A small image classifier, trained from scratch: patch size [2, 2], width 192.
Rows from block 4 of a small image classifier, named by matrix and row number. Rows with one number belong to one neuron. Each number is 128 + 32 x the weight over its row's rms, rounded and kept within 0 to 255. All counts start at 0.
After each neuron's rows are labels from the 100 images, of 14976, where the neuron reaches its highest value: "colour at peak" is the nearest of a few named colours to the mean colour under the peak; "top examples" is what is common among them. Only what is clearly more common there than usual is listed. The data: pen-drawn characters of a made-up script with 800 signs. In brackets: how many of the 100, against the usual share in percent.
# fc1: MLP up (model.blocks.4.mlp.fc1.weight, 384x192), inputs 144-191
# fc2: MLP down (model.blocks.4.mlp.fc2.weight, 192x384, transposed), outputs 144-191

fc1.315 [130 111 148  81 146 132 138 112  12 133 131 149  92 159  92 123 177 132  87 134 148 120 135 123 102 127 140 106  81 173 111 181 109 104  79  82 146 100 175 139 178 137  90 192  97 144 132  74]
fc2.315 [102 134 126 143 123 133 144 114 174 177 182 154 165 109 119 154 150 119 137 159  97 102 107  77 110 150 115 147 105 147 167 147 153 184  93 180 106 151 123 156  81 121 129  96 164  93 118 134]
colour at peak: grey (75 vs 13.7)
top examples: four strokes (50 vs 22.9)

fc1.239 [156 135 121 146 122 137 164 141 158 134 106 136 140 173 114 146 124 113 143 172 138 107 187 119 103 129 109  76 147 162 127 127 138 184  24 137 148 169 110 139 122 154 141 104 201  96 132  91]
fc2.239 [112 118  75 100  87 191 148 141 151 146 123 169 120 172 164 120 131 134 133 128 115  97 108 105 162 123 173 130 123 104 158  89 150 108 189  77 137 106  91 193 193 150 136 138 140  93 156 102]
colour at peak: black (81 vs 43)
top examples: one stroke (36 vs 11.9); only straight strokes (35 vs 15)

fc1.365 [147 123 115 133 117 102 155 110 132 171 163 106 119 103 124 163 126 134 160  78 101 112  93 150 143  68 118 162 105 100 129 155 125 108 178 112 151 148 171  79 170  68 139 104 124 130 189 122]
fc2.365 [ 90 142 175 141  85 136 191 139 135  45  86 186 175 109  67 162 161 170 118 160 146 184 141 125 147 169 110 184 130 138 148 150  53 103  99  65 191  63 173 136 132 123  83 129 102 106  79 161]
colour at peak: white (70 vs 43.3)
top examples: thin pen (77 vs 31.1)

fc1.342 [ 94  87 169 122 125 116 108 112 180 107 166 138 159 109 123 126 112 134  57 108 116  81 172 145  80 131 138 102 137 114 110 121 101 155 153 130 138  60 110  77 114 165 144 170 110 172 119 114]
fc2.342 [132 114  88 178 193 139 140 107  85 190 164 113 118 170 122  64 146 222 127 125 173 160 134 159 121 160 123 118 145 181 130 138  82 160 109 103 116 126 127 101 129  98  90 121 147  71 159 141]
colour at peak: grey (60 vs 13.7)
top examples: four strokes (50 vs 22.9)

fc1.265 [167  88 109 116 169  93  71 107 141 247 107  81 155 134  76 149 130 121 146  97 179 139 121 125 103 131 191 169  78 107 131 142 143 126  76  75 117 102 119 110 117 111 103  89 147 149 129 201]
fc2.265 [110 151 139 133  81 135  97 149 148  59 180 149 128 151 119  84 103 132 107 112 130 123 173 144 174 100 178 123 209  66 116  84 129 127 143 145 132 209 180 173 134  81 136 130  84 101 140 100]
colour at peak: grey (64 vs 13.7)
top examples: four strokes (48 vs 22.9)

fc1.358 [142  37 154 104  67  95 141 148 109 167 171 157 143  84 108 176 118 147 123 101  89 129  99 180 146 110 170 141 137 105 137 135 116 144 103 140 156 135 114 131 113 140 148  80 131 129 137 196]
fc2.358 [137 129 140 118 123  91 157 176 108 128 132 120  92 107 113 136 154 102  87 152 127 142 144 165  95 145 149 148 150 126  92 201 163 120 141  92 213 189  61 143 121 112 118 107 103 105  92 120]
colour at peak: white (78 vs 43.3)
top examples: dark on light (78 vs 50.5)

fc1.242 [124 163 100 160 106 157 181 166 128 112 128 152 133 130  46 188 115 120  90 112 146 138 121 110 139 146  99 147 123  66  87 117 116 116 159 110 168 134 137 137 161 123 184  90 150 108 214 185]
fc2.242 [106  86 159 109  81 106 126 121 118 131 149 155 174 161 135 146 180 160 157 126 162  93 149 110 126 107  66 222 154 115 146 103 144 118  98 102 115 133 158 123 111 124  98 125 195 123 103 139]
colour at peak: white (73 vs 43.3)
top examples: only straight strokes (42 vs 15); one stroke (40 vs 11.9)

fc1.232 [107 149 151 139 121 121 106 152 130 200 127 182 171 157  46 139 152 156 143 117  90 119 162  95  51 139 119  92 109 105 146 102 135 136  91 122 128  75  98 138 119 143 151  83 167 167 111 147]
fc2.232 [131 141 175 127 107 128  82 188 108 104 128  76  97 135 150 119 145 166 167 182 118 140 159 121 106 138 141  89 142 135  69  76 123 116  82 146 128 115 118 171 141  96 139 146 140 164  94 147]
colour at peak: grey (85 vs 13.7)
top examples: thick pen (68 vs 31.2)

fc1.11 [151  50 129 112 109  90 178 118 148 175 147 100 144 123 141 158 145 143 143  78 118  85 100 183 191 113 169 118 133 110 128 175 128 100 103 138 102 128 152  67 109  91 106  99 126 156 187 171]
fc2.11 [122 157 149 128  47 150 187 170 147  44 141 133 162  97  83 199 148 131 145 141 164 157 118 100 121 132 127 171 107 124  84 133 142 141 108  78 188 119 148 160 192 151 117 127 107 101  61 147]
colour at peak: white (74 vs 43.3)
top examples: thin pen (63 vs 31.1)

fc1.238 [165 133 130 126 104 101 149  98 171 149 138  95 138 119  70 132 102 174 152  45 133 143 111 141 164 113 142 123 106 142 129 137 107 125 104 118 117  95 120 149 120  95 150 118 161 128 121  60]
fc2.238 [120 161 144 123  77 124  94 169  98 172 142 124  78  72  94 136 155 114 138 140  56 145 104  84 148  71 155 164 150 120  74 137 106 121 118 160 108 115 133 103 114  77 133 107 151 127 150 135]
colour at peak: grey (67 vs 13.7)
top examples: two strokes (57 vs 27)

fc1.321 [126 152 108 109 162 133 100 133 143  72 126 114 149  94 124 144 109 136 158 146 157 157 215 134 118 183 177 131 129 119 111 139 128 201 162 107  63 131 129 143  89 132 113  67 115 112 122 146]
fc2.321 [105  88 141 135 150 153 129 108 119 103 108  43 152 185 154 124 186 132 146 122 173 123  85 160  97 181 119 160  89 145 183 118 164  67  81 117 167 145  57 144  84 122 118 170  90 161 154 169]
colour at peak: grey (69 vs 13.7)
top examples: thick pen (62 vs 31.2)

fc1.180 [163 176 140 104 120 138 102  39 179  96  82 107 100 147 147 136 122 169 133 145  98 126 103 119 120 126 162 150 120 121  96 102 162  76 158 140 133 128 108  66  82 157 177  91 101 144 192 112]
fc2.180 [130  92 160 102 150 168 164 214 140 163 152 114 169 153 102 147 100  66 139 105  84 129 185 146 102 143   7 128 125 178 144 126 105 125 153  83 139 117 190 144 177 124  52 160 150  79 110 136]
colour at peak: grey (31 vs 13.7)
top examples: four strokes (53 vs 22.9)

fc1.30 [120 188 114 184 165 118 155  80  98 153 177 101 104 135 104 152 126 160 122 112  98 145 138  83 142 117 138 147 106 121 115 150 119  82 155 142 188 136 134 147 126  93  65 146  57 127 168 202]
fc2.30 [100 117 111  61  98 175  39 121 137 162 105 105 114 101 151  89 131 123 165 116 131 125 144 171 155  79 122 116 170 103 166 124 117 153 137 203  53 141  98 142 122 134 195 122 148 106 189  75]
colour at peak: white (85 vs 43.3)
top examples: dark on light (85 vs 50.5)

fc1.107 [131  96 176 148 100 159 161 117 148 102  93 140  82 146 142 121 116 163 137  98 133 129 112 124 137 133 148 118 114 101 178 104 173 113 159 143  70 121 157  70  81 152 129 107 139 104 126 126]
fc2.107 [120  86  85 141 115 112  89 135 175 145 170 149 192 143 131 112 137 113 161 174 139 137  99 115  84  95 106 173 109 133  81 143 115 103 130 140 172  81  86 146 144 145 165 126 103 125 106 131]
colour at peak: grey (55 vs 13.7)
top examples: four strokes (57 vs 22.9)

fc1.322 [145 180 108 124 150 133 108 104  98 128 126 136  92 123 168  80 127 131 111  70 126  81  81  88 125 143 114 112 168 135 117  95  68 126 131 105 151  69 173  98 138 124  76  99 107 125 168 177]
fc2.322 [145 103 120 120 126  98 156 114 109  40 110 146 141  91  93 115 140 112 146 160  75 105 142  87 123 163 121  98  76 154 151 130 182 117 106 127 155 129 148 112 182  81 141 126 157 111 127 113]
colour at peak: grey (70 vs 13.7)
top examples: three strokes (63 vs 38.3)

fc1.296 [ 76 182 142 134  97 134  65 134 143  95 140 175 115 132 107  96 139 147 123 139  92 133 174 123 124 167  67 127  71 132 123 116  87 125 179 167 119  96 166 196  92 207 123 132 126  97  96 161]
fc2.296 [163  98 126 139  70 109  99 124 129 104 171 106 115 203  89 105 115 138 174 104 137 138 170  74 121  72 112 196 154 131  94 131 114 165 131 167 105 144 151 143 104 148  99 219 120 104 116 137]
colour at peak: white (80 vs 43.3)
top examples: dark on light (80 vs 50.5)